From a checkpoint of a small image embedding model: batches of 256.
Rows from block 4 of a small image embedding model, named by matrix and row number. Rows with one number belong to one neuron. Each number is 200 + 30 x the weight over its row's rms, rounded and kept within 0 to 999. All counts start at 0. After the name is the row's rms in percent of the matrix's.
After each neuron's rows are labels from the 100 images, of 14848, where the neuron reaches its highest value: "peak on" is the class under the peak; "responds to" is what is common among them. Only what is clearly more common there than usual is listed. The data: drawn branching plants.
# fc1: MLP up (model.blocks.4.mlp.fc1.weight, 512x128), inputs 0-127
# fc2: MLP down (model.blocks.4.mlp.fc2.weight, 128x512, transposed), outputs 0-127

fc1.134,091,163,220,159,231,168,207,150,233,244,211,206,217,184,146,217,229,261,180,243,199,139,181,228,187,244,245,254,237,173,234,180,203,237,190,176,170,181,207,216,143,218,190,165,185,190,202,145,152,185,193,197,192,181,205,216,201,180,215,205,192,244,188,218,156,176,186,236,185,149,148,198,252,196,171,195,256,200,224,170,201,249,191,180,204,206,222,158,206,199,199,181,170,215,176,192,137,198,210,198,191,261,239,187,216,220,247,237,195,222,239,206,186,217,207,187,232,210,249,249,200,181,202,171,264,238,257,244,211
fc2.134,088,234,188,210,202,219,186,224,168,206,162,226,156,161,237,209,181,169,208,190,249,175,185,177,263,209,223,134,192,208,203,234,257,211,245,289,193,204,157,198,222,267,167,197,186,222,233,232,224,228,193,212,211,185,240,215,195,181,232,224,197,170,152,163,226,205,184,214,217,257,196,212,186,178,180,196,257,197,200,175,206,194,153,195,185,184,249,241,157,216,239,172,174,177,220,165,177,220,163,176,159,160,253,176,171,186,187,187,205,228,190,226,217,180,190,212,146,163,248,149,230,238,247,231,218,194,170,211,166
peak on: wood
responds to: three-way forks

fc1.466,091,173,166,208,223,154,203,221,195,189,179,184,204,186,137,249,150,219,208,188,181,182,175,209,177,239,232,199,228,206,252,172,163,164,218,214,209,248,165,229,183,178,216,184,220,240,190,237,179,218,248,255,160,125,194,229,171,164,187,227,146,243,170,201,175,208,222,212,209,209,189,164,265,112,174,194,186,191,204,186,198,203,172,220,212,231,183,170,223,189,234,191,184,232,207,187,222,225,178,203,133,199,208,210,150,173,197,233,179,170,246,227,174,157,153,229,230,202,203,213,195,130,218,194,218,196,271,192,222
fc2.466,103,182,193,217,169,262,177,208,158,154,230,160,188,161,179,215,169,208,171,202,171,182,137,189,226,161,222,158,169,180,146,229,213,183,207,169,214,202,190,178,213,155,220,152,201,164,232,172,220,214,266,213,176,258,201,158,228,257,175,229,226,171,165,199,230,177,144,188,243,237,220,196,193,186,173,221,196,220,225,205,185,233,193,190,157,159,192,172,202,220,266,195,188,149,184,165,192,187,213,194,182,186,203,202,237,142,205,225,220,185,158,232,213,180,249,227,200,251,246,248,199,247,143,201,204,170,166,215,227
peak on: ground
responds to: three-way forks; white flowers

fc1.100,107,186,185,170,182,198,180,168,204,231,118,193,248,214,189,228,194,171,170,223,215,205,173,210,215,178,242,198,182,220,295,194,233,194,205,129,258,169,195,167,206,189,185,253,181,139,231,190,227,220,223,173,214,215,179,190,170,212,206,255,150,254,215,163,195,199,231,199,187,258,238,150,162,227,229,210,172,195,175,186,239,182,165,194,171,215,231,205,156,225,197,219,172,184,218,192,176,176,240,234,182,233,219,246,224,232,213,203,249,196,214,167,191,190,189,225,219,270,210,216,142,199,235,160,175,202,170,193,224
fc2.100,103,208,216,246,207,169,255,218,250,219,210,220,161,183,232,206,166,200,185,215,181,228,150,170,189,205,225,205,277,137,205,212,209,216,180,227,182,186,204,186,235,233,207,197,208,206,211,283,207,190,154,231,228,248,258,181,196,183,171,179,252,209,262,164,218,228,223,172,202,182,191,198,190,193,220,202,199,165,219,175,246,103,213,149,195,201,212,190,204,177,248,194,200,181,147,231,183,209,238,221,165,226,179,237,176,241,208,250,162,212,181,260,153,219,186,193,180,165,179,196,196,233,262,203,217,192,208,192,209
peak on: foliage
responds to: two-way forks

fc1.305,101,194,197,201,184,183,203,221,177,193,214,224,220,192,188,189,159,181,227,186,238,225,165,217,230,165,248,164,215,209,197,226,130,217,175,171,208,193,190,234,178,152,212,250,207,204,262,219,167,194,191,186,243,170,163,151,230,198,174,253,128,224,233,181,160,202,190,190,161,232,248,194,213,200,213,236,214,253,167,157,163,174,224,253,220,157,202,168,172,143,177,206,248,129,243,225,222,185,215,223,156,158,196,198,210,224,189,201,157,222,211,197,184,195,163,232,148,242,149,194,171,175,183,208,237,201,218,154,202
fc2.305,099,224,170,202,179,159,190,213,167,233,210,215,205,246,215,208,207,182,172,208,208,215,201,197,200,171,160,183,264,211,142,186,210,242,174,167,234,199,218,234,207,166,188,207,161,181,192,193,209,262,154,170,178,255,207,180,266,234,205,170,222,173,216,192,171,203,179,205,194,176,203,201,210,258,140,140,160,268,209,220,197,209,233,244,213,223,194,190,230,249,160,193,182,181,170,206,183,205,220,201,231,225,228,223,173,218,189,223,164,187,286,219,217,255,200,211,228,236,144,224,173,224,192,193,169,123,247,193,238
peak on: foliage
responds to: three-way forks; leaning left

fc1.132,099,186,235,239,193,246,198,178,202,236,168,147,218,235,183,198,237,213,191,207,129,126,233,190,186,168,167,212,211,136,238,214,211,211,188,158,212,196,177,190,234,171,183,213,206,219,186,237,200,151,197,218,238,223,169,155,171,199,204,149,220,267,230,215,173,177,173,200,173,237,232,216,143,202,228,196,199,207,221,192,179,166,201,198,194,208,252,211,175,214,217,220,215,212,187,214,113,212,198,211,144,164,185,191,146,225,240,242,188,194,169,219,196,185,219,198,228,158,205,273,176,160,143,158,188,198,161,208,166
fc2.132,090,204,191,144,233,224,166,195,217,193,162,271,184,213,172,197,212,200,208,274,214,157,170,184,202,253,181,227,225,192,158,231,152,212,163,188,188,195,215,163,195,235,203,206,208,191,167,217,223,207,181,196,199,203,172,197,180,211,169,184,169,189,264,213,158,213,256,215,135,230,135,206,190,197,234,151,193,186,200,142,224,168,155,285,151,217,226,184,140,192,216,246,207,250,179,229,165,183,177,228,226,180,196,203,179,195,184,240,237,190,242,201,210,180,206,174,225,179,218,155,184,215,176,197,203,171,191,261,159
peak on: foliage
responds to: three-way forks; narrow

fc1.415,096,245,169,196,156,193,170,226,139,211,227,199,172,215,131,171,183,196,150,236,195,226,156,229,241,199,212,202,213,210,201,202,255,241,177,192,219,236,189,224,227,236,219,175,200,206,135,252,209,194,238,196,159,228,172,237,232,209,210,191,234,215,196,207,260,217,183,192,201,260,224,199,194,210,178,217,188,143,144,225,199,145,163,219,134,217,232,177,175,202,162,187,156,196,209,239,176,217,168,148,163,192,232,139,249,222,212,232,184,171,179,162,172,179,182,146,181,154,212,199,181,214,179,226,199,220,207,184,225
fc2.415,098,202,213,224,198,202,133,196,207,177,202,238,218,244,208,198,189,221,209,157,221,218,183,185,205,199,230,172,179,190,206,220,212,229,230,202,221,183,275,171,225,213,177,235,150,179,158,226,168,267,168,141,178,256,243,237,188,155,237,139,168,232,121,190,211,163,174,205,149,220,226,191,203,221,257,176,214,197,187,169,227,195,212,234,221,223,217,225,231,256,199,167,185,201,175,230,202,231,219,212,239,169,192,211,220,236,263,190,175,169,215,210,199,228,203,157,246,231,237,243,202,167,237,208,178,165,207,225,239
peak on: foliage
responds to: three-way forks

fc1.461,103,183,262,274,207,197,171,231,132,173,176,145,146,185,189,216,218,153,178,261,171,214,246,163,204,226,190,199,225,231,199,213,149,209,176,190,255,206,194,153,150,219,185,200,219,226,235,210,245,210,213,170,201,212,204,178,200,140,202,218,168,179,210,217,156,213,202,229,224,159,242,205,224,222,190,157,263,170,159,167,213,213,237,211,234,250,208,181,192,208,178,200,167,226,256,201,161,245,233,207,157,135,204,240,183,209,168,196,169,202,237,179,237,223,220,186,203,189,169,154,220,199,204,212,232,187,177,204,188
fc2.461,095,207,237,188,221,214,220,239,176,211,195,178,233,187,168,223,209,207,205,164,259,207,200,245,177,247,236,187,209,210,207,181,171,171,165,152,158,241,125,203,158,198,172,202,227,215,185,180,180,195,207,189,156,153,204,178,172,184,235,151,246,207,235,144,179,228,206,247,199,136,191,177,208,171,193,175,167,187,204,170,209,237,229,173,204,161,242,190,203,148,245,177,221,245,206,221,141,189,239,215,221,202,250,199,173,185,203,161,201,169,206,204,242,221,167,231,192,196,189,266,234,183,138,181,204,242,194,124,202
peak on: wood
responds to: two-way forks

fc1.416,087,192,207,220,169,236,225,223,172,194,217,163,170,296,145,205,147,238,201,230,230,209,220,210,216,195,232,228,202,202,189,215,191,219,227,202,213,172,182,194,167,235,156,262,198,228,199,160,211,230,197,220,184,213,207,235,158,166,199,203,165,242,191,255,115,242,244,198,233,190,212,161,202,240,232,223,223,223,245,152,222,171,171,185,208,255,162,232,148,199,205,168,180,288,189,240,220,207,164,246,215,220,197,223,225,192,212,215,191,212,228,189,200,172,233,158,182,186,239,210,206,188,166,187,178,246,219,184,204
fc2.416,088,209,223,221,229,183,192,215,209,178,193,179,187,187,182,226,170,177,155,208,155,253,182,217,205,200,221,172,269,171,203,202,207,186,174,146,195,209,219,225,213,169,152,246,177,195,229,246,234,188,218,173,196,179,185,219,199,226,231,178,220,170,237,222,170,195,179,206,192,246,187,176,190,221,196,206,131,182,149,186,182,211,223,154,212,249,256,245,155,208,174,150,201,258,208,248,211,176,197,189,236,191,252,197,187,187,213,144,164,186,204,176,199,225,310,174,218,223,204,188,164,190,219,201,188,279,186,137,213
peak on: foliage
responds to: two-way forks

fc1.448,113,207,234,145,234,217,229,236,227,208,170,242,209,242,227,201,194,203,139,139,190,164,128,195,144,221,211,154,168,171,205,204,172,161,178,182,188,160,205,206,246,165,172,160,244,199,226,208,182,226,222,226,172,189,247,205,214,191,220,218,216,187,236,231,166,215,197,242,208,160,203,238,205,196,182,203,195,197,206,220,152,200,241,199,217,268,181,238,221,171,169,188,132,161,159,188,157,213,222,223,169,173,263,207,181,166,173,187,218,196,197,205,206,176,183,262,194,147,209,171,209,261,177,183,225,223,185,242,239
fc2.448,107,170,178,216,215,173,126,171,234,202,166,182,213,206,239,186,193,193,186,168,195,179,197,206,210,187,190,220,199,178,182,199,244,223,214,200,205,154,144,164,203,215,173,194,253,206,219,216,224,197,215,170,136,169,155,218,197,185,165,185,193,196,204,250,200,245,189,210,207,284,144,161,254,168,162,151,194,166,160,172,154,195,190,248,135,195,177,182,205,228,172,227,204,181,216,226,163,182,202,234,200,222,190,161,229,234,251,168,233,223,181,175,176,182,241,285,207,181,168,226,190,174,228,213,169,260,234,214,208
peak on: foliage
responds to: two-way forks; wide

fc1.508,099,243,242,221,189,248,188,207,164,180,230,189,204,316,167,205,138,213,188,234,206,194,184,186,246,228,165,202,211,226,183,202,221,224,211,196,166,217,225,199,197,222,155,185,203,221,211,124,167,225,199,223,191,163,212,173,247,181,166,198,202,237,188,193,161,191,179,186,178,220,209,223,215,235,284,176,218,166,246,175,165,205,150,154,209,179,216,236,215,244,183,165,172,243,205,237,230,260,200,208,196,288,188,228,216,217,193,239,188,210,188,194,174,208,227,222,228,202,224,166,145,198,210,186,222,230,207,214,204
fc2.508,093,180,196,194,200,184,155,193,236,199,236,200,171,221,231,226,199,244,194,152,180,189,183,238,181,195,227,240,175,191,173,148,188,197,207,120,226,186,175,162,204,202,190,194,169,118,169,214,230,197,176,195,163,230,206,240,200,143,195,211,236,240,206,171,178,232,249,220,219,221,181,166,174,250,146,203,174,164,194,203,217,165,245,194,237,166,221,237,182,198,202,179,185,230,171,240,218,221,197,217,152,156,181,232,137,247,145,174,177,227,198,232,185,196,229,253,162,187,168,160,191,191,190,201,216,284,202,188,174
peak on: foliage
responds to: two-way forks; wide

fc1.295,094,209,235,205,179,184,203,179,186,161,201,167,210,129,202,213,259,227,205,228,196,249,237,198,201,220,244,195,202,167,211,178,169,165,160,189,207,198,196,233,220,222,194,233,188,196,177,213,175,183,160,163,182,251,211,228,156,219,179,183,214,211,181,197,204,273,222,240,204,162,210,129,178,234,151,203,189,210,152,166,229,177,221,235,188,204,194,165,173,166,189,173,209,199,225,211,164,169,208,196,184,166,181,155,153,163,240,209,170,172,241,188,204,224,204,166,125,159,240,249,253,178,169,286,241,173,193,215,220
fc2.295,093,255,191,197,146,218,186,215,169,206,240,235,205,197,179,173,194,235,235,167,204,231,238,242,185,152,211,206,163,251,191,206,207,289,177,203,157,164,192,212,183,202,218,246,189,229,203,167,229,205,178,169,207,207,192,206,142,167,266,186,188,217,173,275,204,197,168,227,186,156,207,208,220,156,181,210,233,209,184,213,236,248,179,136,219,208,241,220,202,233,185,192,237,227,188,187,220,199,151,191,222,169,198,137,209,166,193,169,214,227,228,156,269,171,222,143,217,153,212,209,228,205,229,207,208,176,177,207,244
peak on: foliage
responds to: two-way forks

fc1.482,086,255,203,210,207,165,196,240,152,228,256,177,197,234,176,186,178,164,165,207,192,202,192,187,239,214,218,211,175,190,171,208,237,232,165,226,217,247,163,208,228,209,214,257,205,175,146,207,225,172,201,213,203,202,220,203,253,173,192,218,209,209,201,207,196,236,160,226,173,282,245,191,215,273,240,114,217,181,172,163,202,186,216,208,168,187,179,184,137,182,186,232,160,213,211,172,202,200,194,171,176,244,208,136,248,228,206,235,216,161,184,181,163,177,187,201,208,230,238,242,214,202,190,140,190,246,171,177,246
fc2.482,098,156,228,210,251,174,214,154,238,207,172,221,214,183,241,134,224,202,220,205,159,224,178,191,220,141,190,194,172,199,151,174,170,229,197,223,190,215,233,246,231,158,204,220,204,227,181,181,193,231,172,200,203,249,177,233,253,229,165,180,213,191,174,197,211,198,253,224,157,210,161,175,217,222,206,176,226,229,233,153,198,197,140,205,184,247,229,217,241,224,237,186,189,219,145,228,225,241,206,178,231,189,195,175,226,225,182,205,190,209,244,220,147,237,260,127,227,153,225,262,229,157,210,186,188,212,196,203,240
peak on: ground
responds to: three-way forks

fc1.225,103,234,251,168,173,207,212,234,196,208,216,216,166,239,241,211,202,173,250,218,224,226,202,179,226,206,236,138,182,170,270,138,188,219,201,186,233,219,240,237,178,137,211,219,204,189,164,208,192,243,234,179,189,186,215,195,195,185,228,178,197,242,194,186,213,184,228,277,222,186,190,196,182,186,220,205,212,219,180,198,200,209,219,246,241,166,202,203,216,165,240,171,164,174,234,160,259,190,219,201,148,259,184,227,225,231,169,156,207,226,151,205,231,213,210,204,135,200,195,215,181,207,221,255,205,276,130,198,188
fc2.225,118,267,162,217,197,165,183,207,162,208,209,170,222,211,185,180,184,229,199,253,204,270,204,214,251,164,189,274,252,200,215,241,188,180,162,203,188,159,169,193,205,155,229,236,176,219,130,200,189,229,208,207,187,217,201,165,188,232,173,214,223,266,216,197,207,191,206,167,190,199,177,177,201,205,229,200,210,220,237,198,171,238,191,178,153,186,193,188,224,202,191,122,236,124,217,145,241,166,194,223,176,219,189,206,256,192,240,181,225,222,152,185,181,255,169,187,202,183,182,197,216,155,185,212,166,135,189,164,189
peak on: wood
responds to: three-way forks; narrow

fc1.325,091,211,218,242,201,178,211,213,209,165,178,192,188,221,202,213,207,244,242,206,206,225,215,235,253,147,198,187,206,194,110,144,226,197,151,172,231,223,190,203,275,241,243,180,202,208,178,199,181,218,200,156,194,193,196,232,192,216,232,220,219,230,193,158,172,174,190,186,224,257,209,212,156,213,180,181,195,235,189,150,237,283,225,230,158,248,224,203,169,161,122,164,127,226,197,159,204,210,216,227,171,197,202,168,207,190,220,213,242,191,266,232,198,202,211,188,224,251,182,192,217,162,198,199,187,183,228,206,222
fc2.325,102,235,226,172,187,158,201,192,194,206,154,225,185,204,198,214,214,152,263,253,205,156,234,218,207,155,246,231,165,223,199,202,234,230,218,181,216,170,227,205,211,199,213,247,193,251,222,143,249,200,194,226,228,164,187,264,191,226,195,210,181,198,200,201,121,151,214,199,266,200,248,218,168,191,215,180,218,216,215,174,227,274,210,155,235,236,205,210,228,181,225,219,238,127,246,197,175,187,191,152,231,223,170,237,205,220,170,232,185,222,216,235,209,226,208,167,191,212,171,132,195,219,211,209,203,198,238,174,179
peak on: wood
responds to: three-way forks; narrow

fc1.260,100,201,194,220,236,241,224,223,219,169,205,216,207,231,240,198,212,216,233,190,191,221,231,215,201,139,203,181,198,252,238,169,162,240,193,201,260,189,247,257,187,218,173,220,173,165,198,173,178,242,223,181,245,184,193,211,232,156,243,184,145,176,216,203,184,210,238,191,211,225,202,204,208,195,185,197,219,188,239,196,209,295,211,236,198,211,206,182,276,155,182,195,227,243,210,185,203,197,274,198,238,196,229,292,198,224,198,139,174,206,159,230,233,174,173,252,188,192,237,212,215,218,218,213,229,189,246,222,216
fc2.260,113,252,176,193,224,170,221,175,247,168,222,181,207,242,187,187,160,186,232,194,161,194,247,183,226,221,165,232,177,237,234,178,194,215,215,238,184,171,213,196,153,165,216,187,213,204,146,197,198,177,232,195,177,157,197,203,253,202,125,189,223,186,184,229,199,168,235,138,218,184,185,183,197,231,163,224,269,187,170,167,205,175,203,240,208,185,218,178,211,231,166,141,191,173,252,180,205,215,209,229,212,217,97,256,219,214,241,202,176,224,203,188,243,192,253,184,203,222,182,142,187,164,217,231,157,181,227,188,168
peak on: ground
responds to: three-way forks; night; narrow

fc1.212,105,256,209,194,218,166,193,206,197,253,198,237,207,213,215,219,159,225,120,159,206,147,203,216,182,205,197,174,243,137,213,220,227,196,242,210,246,183,195,194,138,167,199,151,190,190,166,231,148,233,209,223,210,179,285,205,247,220,210,187,232,175,184,209,211,195,203,189,240,222,214,207,214,219,204,216,150,195,217,215,181,224,194,211,253,189,247,187,204,191,197,145,182,201,77,152,207,182,180,175,233,248,231,194,207,171,198,235,200,166,210,226,209,202,172,190,193,204,222,193,201,215,199,185,241,156,180,255,190
fc2.212,098,185,217,155,241,228,227,193,176,208,244,174,165,192,210,240,221,179,177,176,231,274,205,201,228,219,217,189,217,217,172,167,199,241,245,170,235,204,210,169,206,278,219,230,199,154,197,203,206,162,241,174,208,195,229,200,211,198,201,220,207,212,242,232,256,226,226,171,209,184,149,185,214,219,277,184,202,217,202,177,239,206,259,179,175,161,201,234,221,165,268,213,140,206,185,238,223,220,173,256,183,200,188,225,202,177,192,241,228,189,162,224,173,229,220,238,243,232,213,227,248,231,254,200,223,258,219,190,170
peak on: wood
responds to: two-way forks

fc1.208,092,229,222,175,286,172,213,207,211,175,181,259,238,238,204,171,194,213,243,162,173,196,205,197,211,260,199,176,225,256,203,191,191,219,174,237,218,162,217,280,221,227,191,209,166,228,199,204,196,188,204,166,192,151,243,228,256,172,171,179,201,228,180,223,215,150,219,211,203,238,209,177,278,159,205,183,208,198,179,180,258,202,147,218,175,169,241,222,216,191,195,224,207,230,181,202,165,249,197,250,206,219,179,251,197,197,177,248,213,187,219,177,208,191,162,212,167,212,231,250,179,170,194,167,231,247,246,191,158
fc2.208,097,141,109,276,201,246,162,164,209,167,252,202,156,216,171,202,152,236,174,163,201,183,235,239,214,181,219,247,168,216,175,164,185,181,206,235,202,205,222,209,202,195,232,226,163,212,223,228,177,240,167,136,172,205,243,204,195,169,222,214,201,172,241,173,186,176,207,212,236,192,244,199,196,200,161,217,213,188,193,195,189,263,135,206,223,221,242,215,195,183,258,204,129,197,240,202,145,179,254,187,178,185,224,199,203,165,210,233,164,183,172,233,182,174,221,210,243,201,195,179,196,222,238,216,197,206,187,181,227
peak on: wood
responds to: three-way forks

fc1.183,103,185,207,173,167,174,201,114,214,248,131,211,203,241,164,227,167,212,155,230,223,189,221,230,197,161,225,178,172,186,249,165,222,242,202,169,259,218,162,178,196,185,158,202,165,167,183,212,221,123,210,215,224,232,202,195,209,193,221,197,157,268,217,177,196,242,227,169,170,217,206,159,140,189,219,225,167,188,209,148,184,219,173,179,165,211,197,233,171,201,216,216,200,179,180,202,199,219,201,260,199,238,259,202,199,216,190,210,230,174,164,166,213,209,196,210,213,268,177,256,165,186,191,170,254,196,226,230,200
fc2.183,098,159,147,198,216,227,231,185,227,233,201,180,209,179,242,237,187,175,193,252,250,185,228,190,199,255,209,211,250,176,222,222,232,244,201,225,184,241,217,200,159,203,187,198,201,173,230,244,179,203,179,190,219,177,256,184,190,225,210,206,245,161,254,217,224,203,210,180,191,143,161,166,179,256,234,234,193,213,215,189,265,206,178,183,150,160,173,186,210,210,246,187,202,160,250,223,164,222,169,253,195,186,237,217,197,204,199,243,170,208,189,243,183,255,187,220,232,129,224,193,210,189,235,253,237,131,186,210,210
peak on: foliage
responds to: two-way forks; spreading

fc1.506,094,187,219,159,168,140,209,238,217,202,202,150,226,197,155,237,168,258,222,237,197,219,205,238,194,250,199,238,191,190,218,191,192,201,254,204,220,184,187,195,167,190,190,203,224,230,222,202,233,244,209,240,194,194,251,242,190,187,213,218,179,186,169,230,201,137,212,229,218,238,198,217,222,187,233,159,237,191,231,221,149,219,239,236,156,198,193,176,255,248,181,159,151,237,217,185,255,203,198,198,271,243,251,207,211,211,199,219,182,266,203,256,225,196,195,193,190,200,209,211,206,157,187,158,224,191,283,223,229
fc2.506,092,294,257,199,191,244,166,214,155,184,197,174,204,251,191,194,243,224,141,215,185,188,173,208,215,185,171,165,218,210,208,185,223,192,199,221,203,171,180,184,218,215,190,217,265,160,193,180,204,165,230,191,211,179,132,225,157,189,212,235,219,174,183,172,203,222,144,242,243,204,217,286,173,243,211,218,198,209,185,225,199,218,160,197,187,178,199,162,229,188,195,213,199,170,178,177,212,216,192,181,157,194,204,219,232,168,195,187,215,215,234,254,193,132,178,252,177,171,146,153,129,190,183,163,211,235,202,176,164
peak on: ground
responds to: three-way forks; leaning left

fc1.235,108,249,206,167,217,202,204,176,294,169,250,215,235,190,203,198,205,190,195,159,143,193,189,215,185,210,216,201,219,145,179,181,239,258,142,253,225,246,199,201,240,194,198,226,245,178,165,200,263,251,227,185,163,190,195,204,172,214,185,212,191,226,155,249,225,168,192,180,214,256,203,175,202,207,173,192,287,205,212,183,195,211,232,189,204,193,242,240,146,182,209,265,196,225,223,205,191,202,150,160,159,234,174,152,210,156,219,233,248,188,216,207,204,157,198,185,187,216,173,199,189,171,175,205,206,197,172,192,166
fc2.235,103,180,194,216,167,216,222,226,178,258,160,237,200,192,217,151,242,260,228,211,178,211,212,217,199,146,224,217,212,209,217,203,181,188,99,212,173,190,202,151,202,181,202,173,217,191,165,171,222,233,138,246,190,190,239,187,185,209,227,209,184,254,162,142,233,220,190,184,171,180,193,196,159,202,200,138,221,220,194,181,187,193,169,187,186,183,157,216,215,187,217,216,221,234,108,200,219,220,208,172,215,168,223,222,169,175,149,229,187,250,226,158,115,233,197,202,230,199,175,213,219,148,198,157,222,191,183,212,181
peak on: foliage
responds to: three-way forks

fc1.276,095,199,158,204,127,235,205,198,204,250,164,185,222,209,176,228,179,181,231,262,237,202,199,165,199,191,184,188,199,218,213,203,215,140,205,158,210,163,98,138,187,234,153,186,192,137,204,112,240,168,206,192,224,223,213,188,213,195,199,193,205,179,231,230,159,211,242,189,184,216,153,162,170,195,224,181,193,165,187,224,194,206,216,191,185,213,222,199,188,197,246,223,223,218,203,209,198,220,216,214,205,186,195,188,245,207,253,223,210,201,192,218,183,163,202,262,252,235,142,240,192,206,252,130,189,218,170,188,223
fc2.276,097,177,215,187,204,243,230,181,250,198,146,229,199,179,160,249,220,179,143,233,230,170,211,189,232,201,191,218,280,194,215,174,219,207,177,212,188,209,188,216,213,219,171,222,171,247,236,196,167,164,242,254,179,219,167,159,199,221,164,182,242,204,265,199,252,206,198,213,173,198,225,198,165,161,237,218,190,170,278,189,162,145,194,197,193,196,186,228,236,205,176,220,185,187,162,237,194,205,239,199,132,242,215,196,159,181,169,211,247,172,200,229,170,212,218,220,182,165,192,253,184,252,159,147,192,174,173,187,187
peak on: wood
responds to: three-way forks; narrow

fc1.329,100,174,194,190,248,164,182,183,177,190,179,179,195,295,167,168,222,170,180,202,184,199,200,234,208,168,237,185,188,181,201,175,214,187,208,218,206,154,182,235,269,219,187,217,146,185,245,200,186,216,201,167,199,202,257,164,195,221,186,243,164,222,197,163,157,262,213,214,207,164,243,209,194,207,215,187,208,180,196,191,221,170,261,189,212,214,169,210,156,196,151,173,194,224,207,178,257,215,193,183,224,235,188,231,204,172,269,143,155,211,248,170,149,151,266,222,150,217,195,170,228,194,173,229,208,199,167,220,245
fc2.329,092,221,199,264,155,204,229,279,167,209,218,189,164,175,247,204,195,175,214,234,242,197,227,247,194,238,174,196,215,225,220,202,208,258,163,196,221,266,163,253,217,209,153,225,195,235,195,206,209,202,158,190,240,177,170,194,211,205,205,200,225,207,231,221,217,173,212,265,251,216,116,185,202,224,223,206,198,243,176,210,206,175,187,201,253,238,168,229,232,165,194,150,243,177,207,195,181,185,181,215,216,225,202,198,208,248,220,214,237,181,238,204,209,219,203,211,235,196,189,117,205,181,234,272,172,235,186,216,177
peak on: foliage
responds to: two-way forks; leaning right

fc1.5,103,182,249,226,224,189,168,201,215,204,218,227,160,221,185,243,235,203,228,226,197,192,164,204,231,203,185,167,185,203,223,225,213,204,238,208,234,242,177,221,165,197,183,222,217,212,179,210,156,242,217,233,207,140,157,170,191,220,213,162,153,206,237,163,219,198,187,258,191,190,247,189,156,176,150,250,237,250,220,188,174,206,239,243,230,179,204,187,219,159,147,191,211,165,171,216,244,257,256,229,131,171,176,230,201,171,245,219,228,193,244,239,182,214,179,157,168,185,154,222,222,183,183,219,185,235,248,176,246
fc2.5,094,221,159,153,175,223,212,187,158,213,149,196,233,159,191,188,242,226,169,256,239,236,156,193,243,129,189,214,185,183,189,179,202,212,159,190,170,178,188,223,273,190,177,191,203,145,231,200,228,252,199,218,206,209,187,204,197,228,198,185,215,209,165,228,151,225,173,202,201,160,161,181,201,196,254,224,232,182,205,189,148,232,191,228,198,169,119,192,198,172,199,259,185,207,197,177,189,171,191,253,236,176,189,172,189,225,164,193,210,192,224,188,236,182,119,214,234,208,207,231,177,186,173,147,211,199,247,224,138
peak on: foliage
responds to: three-way forks; narrow; night

fc1.323,110,184,240,225,256,246,191,258,221,188,172,236,248,221,252,196,188,179,224,211,185,233,154,221,189,170,114,185,232,221,195,209,219,201,189,200,240,218,204,178,205,218,200,156,182,221,182,195,197,170,205,199,138,152,206,250,203,232,244,213,148,228,195,222,194,218,219,166,224,260,193,183,226,207,159,166,258,180,193,166,205,242,190,178,203,171,206,204,244,175,192,259,174,207,184,231,197,220,215,222,182,249,171,235,150,226,244,188,215,203,193,200,255,188,220,159,157,188,178,171,179,198,231,174,244,267,206,249,220
fc2.323,101,201,174,197,222,215,196,233,148,203,213,177,197,193,192,215,151,207,208,184,242,210,221,239,214,172,226,292,201,244,260,178,166,157,203,191,218,205,244,194,224,173,193,248,198,226,187,220,229,221,136,166,232,193,175,193,141,141,259,195,171,139,182,195,208,246,212,170,184,209,164,203,155,203,150,193,165,160,187,204,229,178,144,209,172,162,209,193,197,193,203,220,138,229,248,191,146,159,235,224,247,210,158,209,212,172,213,208,179,206,240,241,186,191,224,197,216,199,215,178,153,149,230,191,192,218,187,189,239
peak on: ground
responds to: two-way forks